From a checkpoint of a small sound classifier.
Model: 19.6M parameters, log mel input, arch vit, activation swiglu, patch size [64, 4].
Training: muon at rate 0.0048, batches of 256, held-out accuracy 99%.
Data: 26041 training examples, 106.2 epochs.
Rows from block 2 of a small sound classifier, named by matrix and row number. Rows with one number belong to one neuron. Each number is 128 + 32 x the weight over its row's rms, rounded and kept within 0 to 255. All counts start at 0. Numbers have three digits each.
After each neuron's rows are labels from the 100 clips, of 14848, where the neuron reaches its largest size: "top examples" is what is common among them. Only what is clearly more common there than usual is listed. The data: melodies that start on their tonic, played by one synthesised instrument. In brackets: how many of the 100.
# gate: MLP gate (model.blocks.2.mlp.gate.weight, 1024x384), inputs 64-127
# fc1: MLP up (model.blocks.2.mlp.fc1.weight, 1024x384), inputs 64-127
# fc2: MLP down (model.blocks.2.mlp.fc2.weight, 384x1024, transposed), outputs 64-127

gate.12:108133083114064125166111134136147169152030102133160102169131116064125142174124128122105131158165124129124160123153139167143140063128097189182121099078078157116101151125180119127122107145107071
fc1.12:167097152140171137109117084105152058128110120136085155164168115156094175064164179109114121121112144099138162097098107102132107139088156137056130115095141061101123120111077082091136128114097136
fc2.12:152113165151200167133108127108143091176137139087115103098201152129134135058189132144070164108084114127108167151138085082093072184116116089129181184223177081131140129141122103096132132102079157
top examples: the note A (81); oboe-like (38)

gate.262:179082130118183133093122162131139124100072151084159186152088161166134116130168119102188146114177166125110173136136142160057183092079130131164080142133113118147177171133096185133114119129152127
fc1.262:132054101086145131111142090146138142070064108167076093125138107107137092119109077156163109096128162169130105161115052043151138159137108111082107150112165154113076078117113102118119141147110150
fc2.262:126134158144114171106112143159130170143117112161171132148102088118078127091080129099124125142142116163162102111141137185084162149150124120101158109162136160166119150159144143101125151064174117
top examples: marimba-like (57)

gate.664:154183094116140133141168137094121135098105127111209135181170135213185105103112097108052133150162180178155144157141156078099096137142158123151127073190090227077171127137118150086087126166147062
fc1.664:146186171129129109139142130112090130168072087087138090145133126170144171109118081097132137162063106100177133166120130162126136109106085128139085129156107132126114134113211118129162175161151150
fc2.664:102122141133096199179145141159136144126108094151140104102151083151160127096130146044146116102117085104147130148128142175125168107165079146122113121133160125146169171081209163105093156160112113
top examples: white noise (55)

gate.397:094149075132145111123120119148143158098099071076114116141161111112204154088115133145118115133139091119104155164081128121154126121126134109132124067111149071154118112126139105077128143087133090
fc1.397:124165129096131107109157164124103158088117084083156128171163101139101125119141100120095106112169117094146153059141116128129075190158133155143118133174115073169126123072148135052094157081100101
fc2.397:138133160117069113131092167113134140123121166119137077107104097151167137089084120117151174171140169044122142199146105076125140082122149137142157161148121107163108102145120152125150116151176074
top examples: trumpet-like (42)

gate.432:086149166139156143091150146153104153155152110143126126144135119100170185158107151131105152111155043129108154136102087041167127087141084154115124117174126144083119130147094141093160118081203168
fc1.432:138106098125126086150092079083125110113104129085124095104137123152114091173121111126143110144123178092122090105127122194091119139141152136171168125083126144175177107171140170140079147154107146
fc2.432:132170168103158164105065068171117054101077127118144108114103101059105193126132160141106095137181155202148146068117173130104121081095115167096061127130163134113136164100152117068116132150110189
top examples: pink noise (43); rumble (39)

gate.586:150097123083156123088110070162115082118146111123097090174075159061156158142112137062101135137147088100115113055187099163169173147139168116166143134111123072099139127157108131114102143107122122
fc1.586:083117137148133115122090154138108144122133120151153200157134089181155067130124120167152115158096204122105076158103157106123152104160115134122129126168176173172124117155158113133156079158129180
fc2.586:146187152133121100115127102145116071156102147181116092140165115106145097107066169122129111156164103145076136097135126149087199124155090080151123114115173102148161148145121109162173137107139165
top examples: trumpet-like (34)

gate.159:120102159084192070149085131164099176114115157136072104178154116096104136183088185142084085157097185106204095128107106181116157158177179152155118146078113115114108151131108089139091132104111136
fc1.159:109120164132127169109107151079156124137146069163132168149131166107104153159161077152138107118113157153151124096120114160081138133131140111094151147177142139109122088114108096161182067081107181
fc2.159:170153098111104107129149154142066089158165174129144151158151107171069124152119074122087101082149159172130112088102105126073149122126150206081114082139165152084049079086101178106128046109111153
top examples: pink noise (43); rumble (33)

gate.469:146069164140154130056122096111154152145127166128101128107137099142131172107098133085183166180110173163141104181102175148092182055167128114139116086108113125147088128078134102159176152159144159
fc1.469:181084158142162129076134140139118119041088147111131113166110100150092170223105146144115170173137156084163153162134158137149139148164076149157148178080109113132106102142107167153140152107128146
fc2.469:117152132092132120105078121112123103137159131113150094082155060104112135070134124119168158142081130166125137092116093159128091121155127108147092090101159183106136143075111146149174094089105061
top examples: pink noise (48); white noise (42)

gate.168:114168070133086108102179123163163078076159137137088145149099074149082126131100079099136166130141125121084157100116079128189118152112126065159045106147211136097151133143131107131151125094092171
fc1.168:125149127122143102134111108116176092137116146104143115067104123139145152100123103137112105086057113111078119106100116119131150087168085134088144122070133166131130121140153156188174098112159118
fc2.168:161122118131108106103067129106159114133110133113136174113201146176181129108163127136142088094095144096138143052122124172099099109090162147155126147108159153134099157094153106124171141150141082
top examples: staccato (65); tonic: F# (26)

gate.455:085099143118161134161176160107129117152112119163104128054132134121124125169175175077134134100123143122107118070062100139193099121078155082177030096160127136140118187104112101103112097109152098
fc1.455:145125093160182147145096149102105168133120132050154142177122130124102161086106171197147124128155131121132128177169163105076126135156089173126163157119147096120119093137103139102067141106139153
fc2.455:162103164096134113117174129117107141224135160114103063098163088164161148160131120085136144093125154109166114102149076124199077105142106108151154128116157125110113206090144100140189096135159131
top examples: staccato (79); pace: fast (75)

gate.443:137095082112110094144130148118146132173147062092151140079093184068050143191125113059116136121148135128158097120070156103166133141098111163117131088112200121155153197092165127114159101139135204
fc1.443:085078093129123099153124141049166123118152119087164140112065122107060165160128100056118084117117078076152136116089152124154105124100106174097136105168139163132127203123151088099180149118105152
fc2.443:125137155070124137174099080105148193060177218187118094160148087160068105146138118157135176100101074115092143128090140181169105079101111127097143152152118109138149108106130212145205139129152130
top examples: square lead (52)

gate.48:167017112082199060122106100167194142133156127123122153138180151099102123164157080107151120089175163097143127120137060070219085122160099133131134147096152070143129121158036164156108096109110162
fc1.48:137024130098206112120115103191173143147128155104105126143182139088128101154134074113138056086177154087166125157164088111202106150139141102123121165091143124123138132139074154117131046095114185
fc2.48:149180150178061121117190113094116101126063150161111151094099122138135133097083135109106161110125139132142162123120178097092161110123096179099124139183111124094129129091217144053135182076109190
top examples: pace: fast (70)

gate.304:130123140148133145141101074145110144195144136073140163150113150113112151103072145092129095128080148143119169177136109128148114175114173153120129130191223109104131092112119143125134143111103157
fc1.304:090138100123125127114131147083110032037106097125108101137136105210173154093147084137132122129117110102133172170155100135138149089112115126152090185098094166173116163158179136142163156143139141
fc2.304:101109093169086101126152087168152108105147109115102146177108145139131103145125108093135136121107096114161173107097131159174111132068177127118091136174099070123116214109150097103097109115097103
top examples: square lead (27)

gate.291:119125100110126121154160132101152104139105095144174128130093145086204208120075150119102126139133159169089126122157143196117107132128146118125100112148105141116162039123144180128102154085147151
fc1.291:109108159096129133176166028164127115089093106194199103086098136104179177110121135196161163140144128160068096152151173140125174117160089131138124077148139121112138054150160132106146163080116133
fc2.291:132107149103129098061118141105187184143170057145096167167154150199119077123195168132144072080143185080068121178137135094106125095105158139110119168106143159159122113135070097157115074202143118
top examples: the note A (64); white noise (25)

gate.699:123153142174106133080095139122100119188088141104081163153090097154165113142146148154125155081097180144079147109143141128158145108157103176170094109126121110092181129067197137081058093191198111
fc1.699:158117141127188179157123101091135107148124142138107176137109064111078106220104091107085162066124073133177117113174139156141120159139092111114140148131173121116118097101087123162141096097139099
fc2.699:106165118140112091155153117114139139178058092081154083124124093130181194151137136111113134121119167081175107114085157159088076154092096139151145125111117173122085106132162094125142141133115166
top examples: square lead (28)

gate.167:082169144180135081094103191133168077138074128136090100112111096179152139123143113165140109058124135130108187094131106135100122087155142125068172147139107192109134131080181156105116094166116050
fc1.167:121162152182137063126134173167147080129112129137106099128091095143185104108139086119133081097139137120137175081165114137115128105113121107107163170130107132197158135114096172129108140193121067
fc2.167:137072179138130090150168116082092137149121147107152098138132147098141113131167163153158101167157116045097091132100143112139114130124088109119051188077103064107111089146123099194113103064109124
top examples: the note A (83); trumpet-like (30); tonic: A (25)

gate.253:190123132130112175121125087102093180062136153148111086120173157066146070103125125127130117143163126120142110104140154104100109140183135076104113148121121092111079109098140142133139075112134131
fc1.253:103120110130166120157130134148151132120068120069124138106049101179119135171162097107157144154114131190132141158118092177175138141069147193137072138138131125144156151186130130128133167116124140
fc2.253:126106127118123145051142148152122117136164093131104161159091115111110093072101153043163136095137154133097128073113172154170117128154178137072147098079140155092154131130123171093185115147108166
top examples: marimba-like (44); vibraphone-like (35)

gate.366:158073109121101120127112114079139075133127115186122066171130137134122113139074171190148131098098092126143166140159157137126169201133120119095127148143104158174128022131121131146173096139061095
fc1.366:166106099110142116111129127133167045094130073135135093165119081203083121146108155151147122127135113119103114110155128107168180127117147138114128111143115124152118113162101132123164116147119099
fc2.366:090133165138115165151131107125102118144122130137131147167119112109157164099128102131106146165175153108114089132104155103076088005141144106106175117103140169122100136098102101176096116135173139
top examples: marimba-like (26)

gate.365:158178143115125169171178068092132141113105147080157099175166127140148126149122114173093130129191177116159169126101108119088137192101158175078136068130132152139074165153138136104091120077130144
fc1.365:126149127117111096117122130131133123187131132154124107161113147109138099141157135176099138089139185072089155092061126077110126106099156156075154098136079160189114133148061136170084172106150166
fc2.365:104196163146120219074110097103135143152184149137135108100157123057147153113144160149154099122116173147098125158141131139111104118171119139100130142152107179136143104098185126065135074139078160
top examples: pink noise (29); white noise (28)

gate.206:104147187131118156095145102170118132121065058137129104099187129180135145088096083117113074109132141111115157151110160129103167114085077123135090145190129136118164156086101089115116111137118074
fc1.206:136129148197113137107144126086117096173158136146118131128131131130142197086119057146172053095132111106117125155098149119164138138111110109188137106152154187155102151092122135096080128149136061
fc2.206:068129133142142118095146145190177119093140163111116103156130169074154145148134106106119128177123131162116100174120117129139193151094119152144144135128141152104167157104151152118112121128091119
top examples: oboe-like (35); trumpet-like (31)

gate.599:166087152106128112131089110096137117029149148124078170128052181126160117100123131158093105142131117119177138080158129132108113175133127120116164121100117196120122091171132127131114094127138069
fc1.599:137148128187158141110102147135103136085143090233102132084164132185102143184154149127132115051132205165141172074124115185081144125148147075119130201120138108109178116189127163075138102122113125
fc2.599:152154182103178154160099073103136115151116158104111154100166167178126123123086150128114119202138107072157143156135148125175114110146156103143125081177101127086133189085120147138154129164123116
top examples: mains hum (39)

gate.331:045098132104118138150159058109140131044138112171143070127136140051130172111134128128112111148104099127159126210081086141145104132099120156092101126108135098094091075149121091142139168079117086
fc1.331:124115133102109124116141122117114107087141137102144163134137125126138118177128107153131121124066128181129125183184114195109090165126119155130150188097109102150179046075152147115105122162136116
fc2.331:167197105138137103175140132131154204105138137145129140160082088155149156071188091086156127066147182181158126161103166111082127143121090107076175120110232117163121140065080110135110153185153135
top examples: staccato (72); saxophone-like (32); trumpet-like (27)

gate.322:182185125123134106121133177152164102130054041121166068159117083127175154139124122142169161130070127102151178183125125203156137160134111165083185114082137173140174142165166120140139148169193100
fc1.322:158144141170126139100151062068114128148135089119103134077078149104205099089149138139120154131121154123097124099175139106108151138136122113118070237139139146106127163175128143083099109125087130
fc2.322:115049091111148105116145118150059178133145171091110127169126097102067087148139167164148137127160185168109114088123127083112167155121137131157110121160110171147156103098121128137134146116076097
top examples: trumpet-like (30); clarinet-like (29)

gate.121:122130129077158087150119153129137160105137152133047137137096119114152078097120126076160092083165193083110121118112089091035132125192104133132043102083172161132086144124125140073137178170154095
fc1.121:141074161149136091087138120075148120174116148132088119130165110134126175112090095122145121077130178101119167088118124088111136122157068105156133116150150104143103157136186185095136142198158165
fc2.121:142144169114168076147083111116139162156107088115117145155142114146145176046126092204136164180179164145152117128117145108118108145195180157164079155132173112131090165098167158044097161129156183
top examples: trumpet-like (45)

gate.375:168117114143098167093126096161127136165199105106086145125124103187054215113117140097117129108145105112102164121094144110158162123180146139141145068122178072203091168113072155150097103114107049
fc1.375:092151125128159114115144100159135159189136098134103150143157094230130216124118091157134085124049172082116085150111143109110145157122168157159147209123140068136141101129100153174070118173152082
fc2.375:122129153144133181097078133139159198058119117191119114141163121131157123144120110118121126116153099127131181137161122152121145121112106159129132091149204111187115125092100128191090183158151127
top examples: oboe-like (30); trumpet-like (26)

gate.610:169096100124127142107158187144169096130109094152106162138098098132126153152134129083128103113138083160142105117109026142151103110074146100116153149175070157145140154135054092166150102103108132
fc1.610:187163096139144140079166131164104178159111094176103112102087108188180158155115136122144118102167082139094098138115068153126123116085134126127159181078063165181095134167088114148129104080095161
fc2.610:153094112124136085050156097124121139114100181091133096164118101107214126158138114125157137175176186122157184142117122114124122153143139172207150153118093113101146144080127119106111123122081139
top examples: oboe-like (27)

gate.755:039108175128116135167126088144158141067089119102119092112157096098119148108130098122113099119108177157121220108097163114210136161097195128111076122134130123097085199151144156164141152181149120
fc1.755:190169091089160122083105157135121125159148098171171148153107166158143136162094182143128154160182093113124052158092118165047103112140086152156138116114161143146142065133144097108120099056135162
fc2.755:081073154115150142128101105173138154096095172131137085104141133156083178120158096131129106171114169103133109055146155154107167138137109067133135119111185155170113123203090137181174131112112047
top examples: trumpet-like (25)

gate.372:124092167157151144094128090082132129050096122120070154167137089114068096176127146115126055115106087079146098105124122143104098164084118107115140072093091101135155168091125132126165142099146162
fc1.372:096174161154148074099125084114113126176107140153124141158142109140079098096213185127103167168132111083183116156173139146126133175107110081107108089088136165094077146149121131150164079132134145
fc2.372:108064136139169192098130111118163108174081154113076192158116110113149111201119160134137136106153198041148130055101159136175177184179186074071139087124123113125123130150117136123104134066058138
top examples: pink noise (31)

gate.259:129081135157122151154136168104158086098127153097180091118096123085063189156123105084078116119092170110144114139169081145166100149078119171151128127132147109164107096111172101112196139147177129
fc1.259:141168152071103091145128118155161117140080128091123139152104149120087164147148102100149088136126154108076115190078149137115086132141094122147200154139050115089087112097066112146198122145177163
fc2.259:115076086134166173094120135091191071103103054150157115167151161145185085123169107144099160051174123078179090121071150133134100116131116118115096134120189183155120131134100110148139125120070125
top examples: white noise (42)

gate.485:014105093093124080165138140097084110140123113154155132114085093137127158161073169075088145130094088110099146168158164095125159144073092105112068151113126148127151108072090136092102164090218096
fc1.485:174143151127131166120066148161163143098098147139063120142158136086154095153144101133165099136143183156164085134096131159138102081137160110156151084130137167148118160111159158148097140078129116
fc2.485:164094110190154101153126139191139148204100128096115122135099190182118121098081100133115174146161139161117155148155104147101157117147111114049150150140089118126133145139120085073164206150100083
top examples: marimba-like (74)

gate.189:077089155169163115102177126107098061124035100117096162101106087117136104098112154099134137137164090097191128157090086148103119078162183148111153153118118105113123167075075129130188146138099150
fc1.189:144116173144089137129192100147102101132107092098124141157131105108116120134159180133132126183129121159170138111112116077174107172142173148162113154190151104090130219079117141114148114127179154
fc2.189:202137098152132185149121159071148091116155038138117144088089141144075076110161119146164146155115132129080113121124133143153100154105107091095097142149144154026136150106134136138059062150150175
top examples: pink noise (41)

gate.115:119124134147131130149139146161133137163148117052087136138100131122120142166190144102155134103194082160082083112153126205128120152130151147152150134172128090109079127063140165166101099046123182
fc1.115:163166155101077155111094145081112132087121117164150097102153159112202157137087101138150134153091218073172189172119148070111196093126134152139131142105164121151147129189135112054140133176129113
fc2.115:153171123139122126147147084175180120140125155088096096121135121158101121114127115144090185171162116179156185087113145121191096177158119116090148115168126126147148104132080094098080094191183128
top examples: white noise (54); pink noise (38)

gate.399:141120105167176119122101104141088166183117127160115111141095119167128103093121170173090129124148108125150120085123166151119130131145089129139159133161132144163125111155141127141170122138099161
fc1.399:121117147123135136159125127159106134183093063128181115066084142148122125138137139162192172136093116124134133089149160146101118183149089149138169120174177131106080181131081116115131155104079139
fc2.399:108133186118118136125096113154160123155154183132099150109166124096153169160108178142128106154087099078146095107158138154146149098144156119103165196090122147145122175130146118123143132103184142
top examples: mains hum (59); clipping (38)

gate.626:126142116090126097136145156093091112123101111109118091200111142111159113115154105108137087105152155066131119084121121129151086203071136077153126136170151123127114122143118094157127143142099140
fc1.626:066134198119109114104098193137117160048181123122083179151143093134161105115116157061131171087100132098113100134070120143102089135150175136141149093079155153190097167114150121132150060091154103
fc2.626:163159160165115136141100131174183116115115087103123114138103103134147088110174124089155122093067110139157139151133190173096101152175146095104141180130123085073178106140145142132140119173154132
top examples: oboe-like (26)

gate.44:186164074143173117122081115156137112103104166092123171075101059189100159166139124145159085146152109119099096117125103171144109149162053145151130133100178086180101159081110172119106158081137113
fc1.44:185141118137157115158097112114152138095109149069155175066140034170111147144096094155173087131163101138123080095133159187138139180117081143121169120111154117126165140051096147114094130051110123
fc2.44:151142171168119143086117127122100090214129165089076100214172154049119142073132094142097130143125161129148141228131100169126161072167134123155099159060120161168114104124150084146105138155119159
top examples: square lead (26)

gate.334:094146102084183118145133095082109096059115144137157113106142130140096117160094155108170124141066145138033129137076141112123153114080098167151098084110140121135174136193146107142088136170164077
fc1.334:167164073100176116111128070168151090118116133157161103108118105116111140133098103172148170109137100135065124127170193070111126183105130118104140105126127106113088166181174103136118131131131087
fc2.334:150174095145216118101122087137110104076095170130194107114105119113153135173125145058163133174129114118057148135126125085066181154117088103088115145093122119131081113184205170132104110121113092
top examples: staccato (61)

gate.264:102139118147106104104121162155135149129165124108138194093189204114086121106113091069115030133127182162153119084198104147145082126150092086137098157079158147133216128119090098133146141153113144
fc1.264:100176144184112096120104162157111111141162189067122149065167162109117113087141140039157096120145141141141101080170117179125131115156122107124100189085139140127169106098124134099186130172178099
fc2.264:138120072188149129163183119144120094124135107160143085124131091117108114107124158131140090154117090080115154195087205108156139162109127142093099124095146141121108138085144138160168118131146128
top examples: the note A (68); pace: fast (60); trumpet-like (33)

gate.631:116092176154097106137146151131125156130098150169103123172177147133147161108150136161056091101166191136081058118138082096158128091138143133088095163109138126073126126165152134197161134067138145
fc1.631:112162103092107119138148159117176120171140122122101151094171097141110096137176100093132099177099161115082117143103070091120171095113113135086156059180140116092148142177122077125116120106100160
fc2.631:177135112136089195123134124149094083125137084119147149128160120121082043131183142084185171124114091131189154135099178123078154160142137113178132075175116144174065134085077096093113140160080139
top examples: mains hum (30)

gate.158:109118174073092140144132149115106093118142168138154106171113172192144121050136169104131096156090128091159204108132124169161174112104152135120154063128161049114165139101050125103126091085089091
fc1.158:144134093152155174119115138079126134099201074121145130080128078098079145129123131104090153094198179149121107124132137056080144101132053183184118122090118133083120130109139115156105157115169095
fc2.158:102147133133162128154099163147178088091116177143101113105128148109098155116118140088122073153152155184143102082106130107112127126136129100138095144087133084149102168218140082184142144154134092
top examples: white noise (47)

gate.100:178133115062135162137111177179113150153099168113173106077129111180118131130126087137096058093143106163141185128153134141171138160156122139114147148156129118097129120151077136159106139062092120
fc1.100:118143138157119132101135125112152105116144114141089164197117180085115126111132183093190168183123188104125063105173122173120121120117104148161124133102162113126151168131171084106125098205182134
fc2.100:164162112161122186101126113115206108154059103128173166135171156139107131160086109085064139144116125137179123163115163137158114084114045167094098125127130073088152164088158145089103073142139101
top examples: trumpet-like (37)

gate.201:122131169169104086133101130132154130138147112095176140156172138095138112114162144106089118124110089164180169146135142139114169069148095125140188111087128127175121135141092132136120129126100143
fc1.201:111155102120135174106062168086154121229134152150142126105168085093152187095172169122146111139121112129091115074116199137160134113153137101111127116171125089164144099170099073150151156191116151
fc2.201:154110127089140119096078129138144117088139097087205153110105150067183097104118101110052142123091123118151160134163122144153174124140101121118171071102122107226103160085113112135133170098051166
top examples: oboe-like (25)

gate.431:093131156128152125099130082095133122137146092083145113090163138087132173151115112109077145128100119067118106158147159141153205160127170149159129117177131130092129133136108123096135111126118081
fc1.431:140100163074094120125096069117157089109170077099132081077198072122131122115111112112106150131088110103128111083173192102151148125123168146128134135166120138116111095129124113094156144129079060
fc2.431:124138125154139143147177149116058128133108132074158151092111128116121166158068095159148110147135146150119145136125149119124057189107130111098134126116122118094130109060079134071110137116142143
top examples: mains hum (50); muffled (low-pass) (30); horn-like (25)

gate.190:140134140132120229084123169168164141085171167160124161116173164139111148112108103168134166119157118150122144138161116099116131126069119167176149175130159125168141090128187175140149103127149058
fc1.190:163058136156106079177130125134094132141165097163118093117109115188095043090169126137156123164136090139192077156174171166128049097129092139135112126113098152136187149156176138161110089116132098
fc2.190:098106144116102137141129097134140115087175139115116142133130142137118190144165109118102151120065146101119140159146110168101198128114098139191143136148154079101147157089122130124154171117094133
top examples: marimba-like (34)

gate.330:098098126132123132083136163111151113097132159122112151145103128185146148113140160114134125115115183088101109069129124092130072104095158135099135186126152170171173199134174140090110111120154129
fc1.330:109138148145098091181162125107100113185080113060150150093124112122121164125151149099062110123099070190115118124058153089145129168053103179146141122175136122183115155151198137108142124131125108
fc2.330:124142113134138127114117077089123141131121104133143081145120169165142134163096096189153125078078145091115148103125113090164159113114134076131135136136095108166195095151134110169152157136111117
top examples: pink noise (41); clipping (40)

gate.339:157172142137121121190112141188159152144116167129106153141133107175165170126127085112120089214144128109143153102098059156136106183144149182085142171121103168161139121105136116102150166089108093
fc1.339:139174123132177159198159081181132148148126137139103120109131132125124166208151134095125109180139160116111135138165082154156131205152090161074149147137093160141143128155138123132131174123089123
fc2.339:154113068097149130092109114114160104109076119108148127115110115094104114167142105133132162086152094118137129169096091112091130098111165134136094119155112043101153160145067198107106125113138135
top examples: oboe-like (36)

gate.140:155100167136143064123132117060120109063141147164109155094069169131129154109081112118135146110134157177154148117150109210139080083103127157105064112104144106162117090100122130158174132126167134
fc1.140:123087114183065129103154111098142094130135166159110159105097185143185123042061122106114131112136174127076124107159141109125140065075154106099110179092180145142131147111100188205152109136118179
fc2.140:147169136133112103091093114113100181140075112117127189159097140130097152105121156168125112135160145085124159151135156133053088192117119073091101088180078106116146079126176145121114189155109110
top examples: square lead (28)

gate.6:136118163108145155149161064133064144114134110122106109088137110182099140147094174129149211147151094130114182154077136128044139070143112147126142168100163179112087119080174112122149131084089116
fc1.6:159133140140171177172167068124081138117105125140102108049105132158111144141115211096150220104174101139151178161087165105079134092123139113187154180144154148137101129077165142140168118113054124
fc2.6:123140116050111113144109124123185144152113075100141144144110159135123092164117153044114138181099083142163111103121092121168195169111176156115112188106135133078113152109134085115162123103171134
top examples: mains hum (43)

gate.724:148107155074095090119118078106170090174103130103154167108136107141149148123163105164164113195094168095179162156106122168139115089164180100193089075103165100122142187166130112139144112093091050
fc1.724:138100155078096082108126129070176133134120125120167153142163116132142161104148084198153138191128182130172159146132116148138153144151189128187090098114172123117117192135056117125145135094079057
fc2.724:082146091083074142108135124139100094122161083130124138173112208158122119148133062131131186110067094103067099107155122122148136174104142064107186112131077076050116150128112140163147156134152139
top examples: square lead (35); mains hum (33)

gate.258:145129150138113156109105185211119133147158107121069148157139142120073195121067085120141146103165166089145127101152137107128153092189067106144103078172186171109140162152163128134109120156128130
fc1.258:097149093110131136170181159159141144099104087155164085137103116147128097170106092177144191133179035098144166086103126144140109175101098075115149141106104119096051067107065148126129065107127143
fc2.258:101128077112138097178134135122118127128168116101166057093160168107108142118135144162104134067117142121122182190186069138200101148087080124186187151121177160121106151227157142154102106112142118
top examples: white noise (35)

gate.82:149127087119160116095128153140144085161106115064124089098121100119113103138140121097096192150069152108083118160119085069089130110183136182148129125130082111127106118131155142110120159068129111
fc1.82:097112194118106156196177126109140147134168131165164161149137156169143186098159160172171067089163084170162134068169195123173121093133129101135147142100148150144161124134124096172130125196141152
fc2.82:153123089122146136078139193176160135162136134077068162071160155095127128144069233111148145148094073166120113102126107117134166143088090123124128120155093114123153130167207161079102136112120098
top examples: oboe-like (34)

gate.411:115112127144152127098146114129088115106092119153095120101128119083123160174134195071107100155159149138145149119103161133122088175119149157155132109154115126087154101184165150147155149123142143
fc1.411:126165118104137142135131153106133107147098122114084109034152106092155173116162147123128142068142124102121161075112159149092186111118173143096153139095141081104086117151098144173165103123171130
fc2.411:114129111117146061136112187190097080143168104070120159183099129132151129116089138158115126175142164140127203087136149119120197113121146113141125123164154175102119115102159148161108133095092143
top examples: staccato (58)

gate.310:099138135110078114101161087145174179107174139154102151158124123135136075141098145109107078145122103136108177111111108107105091155172184098109147174109130113166104118179128095125166150128049094
fc1.310:157148101091095103151117174140090128076148168137050167120120165164130116133120061132110123132128123146104082123121161151125111129196133160112163196104077138156170180126182105077120189138128112
fc2.310:177163122151164136207153103163122113131090153144106142185179158138150115148111110135144088148126169078092104124088101108129146136133096115142100137106136144097116110113148169138156134171141176
top examples: pace: fast (68); the note E (66); organ-like (27)

gate.688:115165110087157090086058115172130135071097076098133180116104057118141074082122148162168151109149161130090111199174147171157090172115076123181095133170119115094174148180218136121131086131093096
fc1.688:141129128171097164151173110099147101182143146112150168155159168101127144136138127086121143130121079082158131060087092077125136093156168141090172116110123178147098127086048104114146171126203175
fc2.688:065131130170150111097069141160133126106088087184098147064181062128160098134125121134170142103146158137159183145127131071150116127066150087104138051099127139137150180191156158178137056087035121
top examples: square lead (30); horn-like (26)

gate.288:117101100064129165082101074114128145092139095103128149188118101118148117116110123128106122117153147050146080114105173076114143166087146151129131170103098186155077106118178185191131146096088133
fc1.288:139078126149138100098129141183119137110073066188118082151092076057081145119139178108139109132146122194138139131123176078104106079121157152181166193153051111127079159151182156169170131098147174
fc2.288:147141088139110086146110125151173100201171099149112180180151116129111135129136136107060099112181151075115086137141138132145152083156142146194097147145142196140159154063162192182141122128094110
top examples: marimba-like (31); rumble (29)

gate.658:137089109086144128133132125090122137109123131119117113151128138110134086155162142176139138095176163160131061141109201103072108102172065175144097087114105054119132110047140210167138161095099163
fc1.658:115124133168133164142126132148094087119088107114133102084135090118162147064084131127163120143057103139133214102163047186135182114079190086090172128146132177147112126188133064096162088140160097
fc2.658:184092099137189094100171145164124105089136120193097085146124105166158157095152125101189086104192125097090178123166181104083096167163090120142161157090162157101144134099173138150161114162161084
top examples: marimba-like (80)